{"dataset": "procedural textures in two colours, tilted and lit", "encoder_activation": "silu", "encoder_stem": "deep", "text_encoder_head_dim": 64, "text_encoder_fused_qkv": false, "text_encoder_moe_every": 2, "epochs": 78.2}
Rows from block 8 of the image encoder of a small contrastive image-text model, named by matrix and row number. Rows with one number belong to one channel. Each number is 128 + 24 x the weight over its row's rms, rounded and kept within 0 to 255. All counts start at 0. Numbers have three digits each.
After each channel's rows are labels from the 100 images, of 14848, where the channel reaches its highest value: "strongest on" is what is common among them. Only what is clearly more common there than usual is listed. The data: procedural textures in two colours, tilted and lit. In brackets: how many of the 100.
# convs0: expand pointwise conv (encoder.blocks.8.convs.0.weight, 128x32x1x1), inputs 0-31
# convs1: depthwise 5x5 conv (encoder.blocks.8.convs.1.weight, 128x1x5x5), a 5x5 kernel
# convs2: project pointwise conv (encoder.blocks.8.convs.2.weight, 32x128x1x1, transposed), outputs 0-31

convs0.112:140145081130162120151115117128091139151164111156148156160097138138163122151113139098158119167147
convs1.112:153164144138110134134189102101095096103137162110142116154155132109129116138
convs2.112:121165105163129134119119126152125089131109139085088154103140128127095154124127160181145105104105
strongest on: coarse scale (66); green (57); ground colour: green (32); spiral (28)

convs0.108:133157109151199105131145132121111110115091121127118155114119132060131158103120128140152109129118
convs1.108:115124145151127107143162133117123113118099085139089108114105140103143187160
convs2.108:144145095092156178094157143088148154094132142104111145119154123117120142123137133160116161127092
strongest on: wavy (30); spiral (29)

convs0.9:145119079114093113135116138132144135182129160168116119142172122113116148093150113159148129162141
convs1.9:102135114138108133116160127093138134133113183108136114092095160129174136097
convs2.9:125135145143163105115172129141168146107142060115103129129152101123145102138130139147121122156081
strongest on: coarse scale (61)

convs0.61:146112124193126135108125102151111142122117124161102089143112147166104153086133113144126104131087
convs1.61:127158108119154121142099125123136133153074096102106183099132128121166124136
convs2.61:152151123131102132124166118148112148100098129137135127101116131085155132158196145116169104120108
strongest on: coarse scale (63); blue (52); yellow (38); pattern colour: blue (26)

convs0.86:109114111119103177122126142164106176122120115133159116170098152148121112086121112159126144104096
convs1.86:134142142117132095090169138149105079138124110127112160111080111143152138101
convs2.86:159169176097163132104145158108123127082089095113125111110130127122152101144105131122107157121134
strongest on: coarse scale (67)

convs0.7:085103150103127127093082129146140137130136106143101119150128127140108135103152126085175147150175
convs1.7:163122106085095152133163112132116121160099104143168139133090136106120104109
convs2.7:135115121126142145144136136094124080122107086105159141189146102111163137120099142143139112133086
strongest on: coarse scale (69)

convs0.2:135165114140065137133137145119183102167126158130111105137109090130137119127121136105167136098127
convs1.2:131100167104155118127113137109124146122136096119094172079158130102155103134
convs2.2:107129117158106132149108125152134127161111107112137131120146153114124111212135137159165092150120
strongest on: coarse scale (64)

convs0.34:119159158136125137124181087120141129091168147084120103127119115151103091130146122089120112107112
convs1.34:100146134125127117177119113148149080086142129080135166147143125148140122107
convs2.34:141127132161124083143148163118147071101072141113127097125153112129133079129116120126155130128134
strongest on: coarse scale (82)

convs0.16:180136154143116082165091114112103134146125110119139096151129134137127131158097108089124153140089
convs1.16:116170114133099110119106132127150081156101156102110158133131121157139137077
convs2.16:130147137105100144103113140124114134104121139128133123127146157128097115115173137092103164074189
strongest on: wavy (34)

convs0.123:133137104132111140142124108168131095125136127087141103150090116154082131169115173099124164108136
convs1.123:118171100097138112095119156147127150147079134135087122118174141142118118110
convs2.123:087110137140161099181144113140115155126109121152152090124140139131140141145109117136169080149160
strongest on: coarse scale (67)

convs0.93:101148100114138101151139161162111118124143159150095109129147142160091140118148134128186093120157
convs1.93:137146142114130159152148087086153141127129146103087084156122125103113156151
convs2.93:150122123135172125119151138140125104119127095168091121144143104129135144079124113088166119117074
strongest on: coarse scale (68); teal (41); rings (38); green (36)

convs0.10:126079072138095156119140138146110111142112130159111107134170153124116168109130091158131136124105
convs1.10:101091124130118157142153130115093113086116169136150152114174117130095105138
convs2.10:129110140118129140143134130153185122078116086106137092116137096129121100158164102136125153168121
strongest on: coarse scale (62); blue (50); ground colour: blue (26)

convs0.109:084132107120133090140104112146149127064135101132134164145135117116121103143106177111161141103121
convs1.109:135125123137143115111136163154088084090160134111090141165142149089134133124
convs2.109:167158152106074126143150142136091116120140125150111167130122140099128155160124133162124096089151
strongest on: coarse scale (63); teal (51); cloudy (46); ground colour: teal (33)

convs0.54:130087104142186124130137133120102122125147121104148149173119155166107116142091109136139168164125
convs1.54:118088093119144104126141154141126163146120098147165122117154118074101140103
convs2.54:146131124147122155119143151126063113107143131133179135117094149106134150188134134130137087126140
strongest on: coarse scale (66); green (44); red (36); ground colour: green (25)

convs0.30:149161116147161121157165100177122112134133100104105139091102127089131150155097132097132147111115
convs1.30:127102130095143156135183140100132086089134151129154127112124085118156126126
convs2.30:150112129156106108113110155110112180149076132121129112162121115163127079111128127149147117136170
strongest on: coarse scale (89); checkered (25)

convs0.67:140145168150106114101133152159135138122138148115145094124153119172136106182094144118106139090161
convs1.67:117126134105115135090154157098140114114173089142147076164126106144116135126
convs2.67:145161114161143123122133143081139101086109146103136140107154148116131106166109114085135152083140
strongest on: wavy (44)

convs0.114:128123118117140114131106116132081127159161144144108142174178120143109163139089121100126145166095
convs1.114:122154159126113170113089140143108079117150131094152164119101113102108122126
convs2.114:181114123126121155117122141092127120106093139104128126086123093144125125108118182108089154132092
strongest on: coarse scale (65)

convs0.81:117131153148093104110124136101128142131129133097171077154159126153118088112116137118110168165099
convs1.81:110149117160118117145103115145165081121117133148086167143120112132136094169
convs2.81:110132114078124155138131167095148119136110162109123094107115161125089089114133151100090134125151
strongest on: wavy (27)

convs0.76:151155189164114104127091100142132123158119122132131109175117130141146134109100117104161160106141
convs1.76:125137130143108158087129131143141084144130173126131084152114141164088137106
convs2.76:188110131129130122135139155108141131106099115128120128115152126117098101084138071098143154094154
strongest on: wavy (48)

convs0.90:142095086122070144118111160118107136144138121120115135114118104159088093166118109155141091137125
convs1.90:132146100126120125154153122111120086143177101105135100075137115158142139155
convs2.90:103110109146084145142100142134138105154149160101122153134123114167090061133146140143136150139123
strongest on: coarse scale (74); teal (39); pattern colour: teal (39); pattern colour: blue (25)

convs0.44:109165161118170149118168102144168105182122109085129099120103109125124138106133148137133145135126
convs1.44:128146162159112102103083098129125173149163124122115099128126088146118140106
convs2.44:130084111159064127135118157110114104111158157132143124114139105175128112163144141128139091141143
strongest on: coarse scale (88); ground colour: white (28)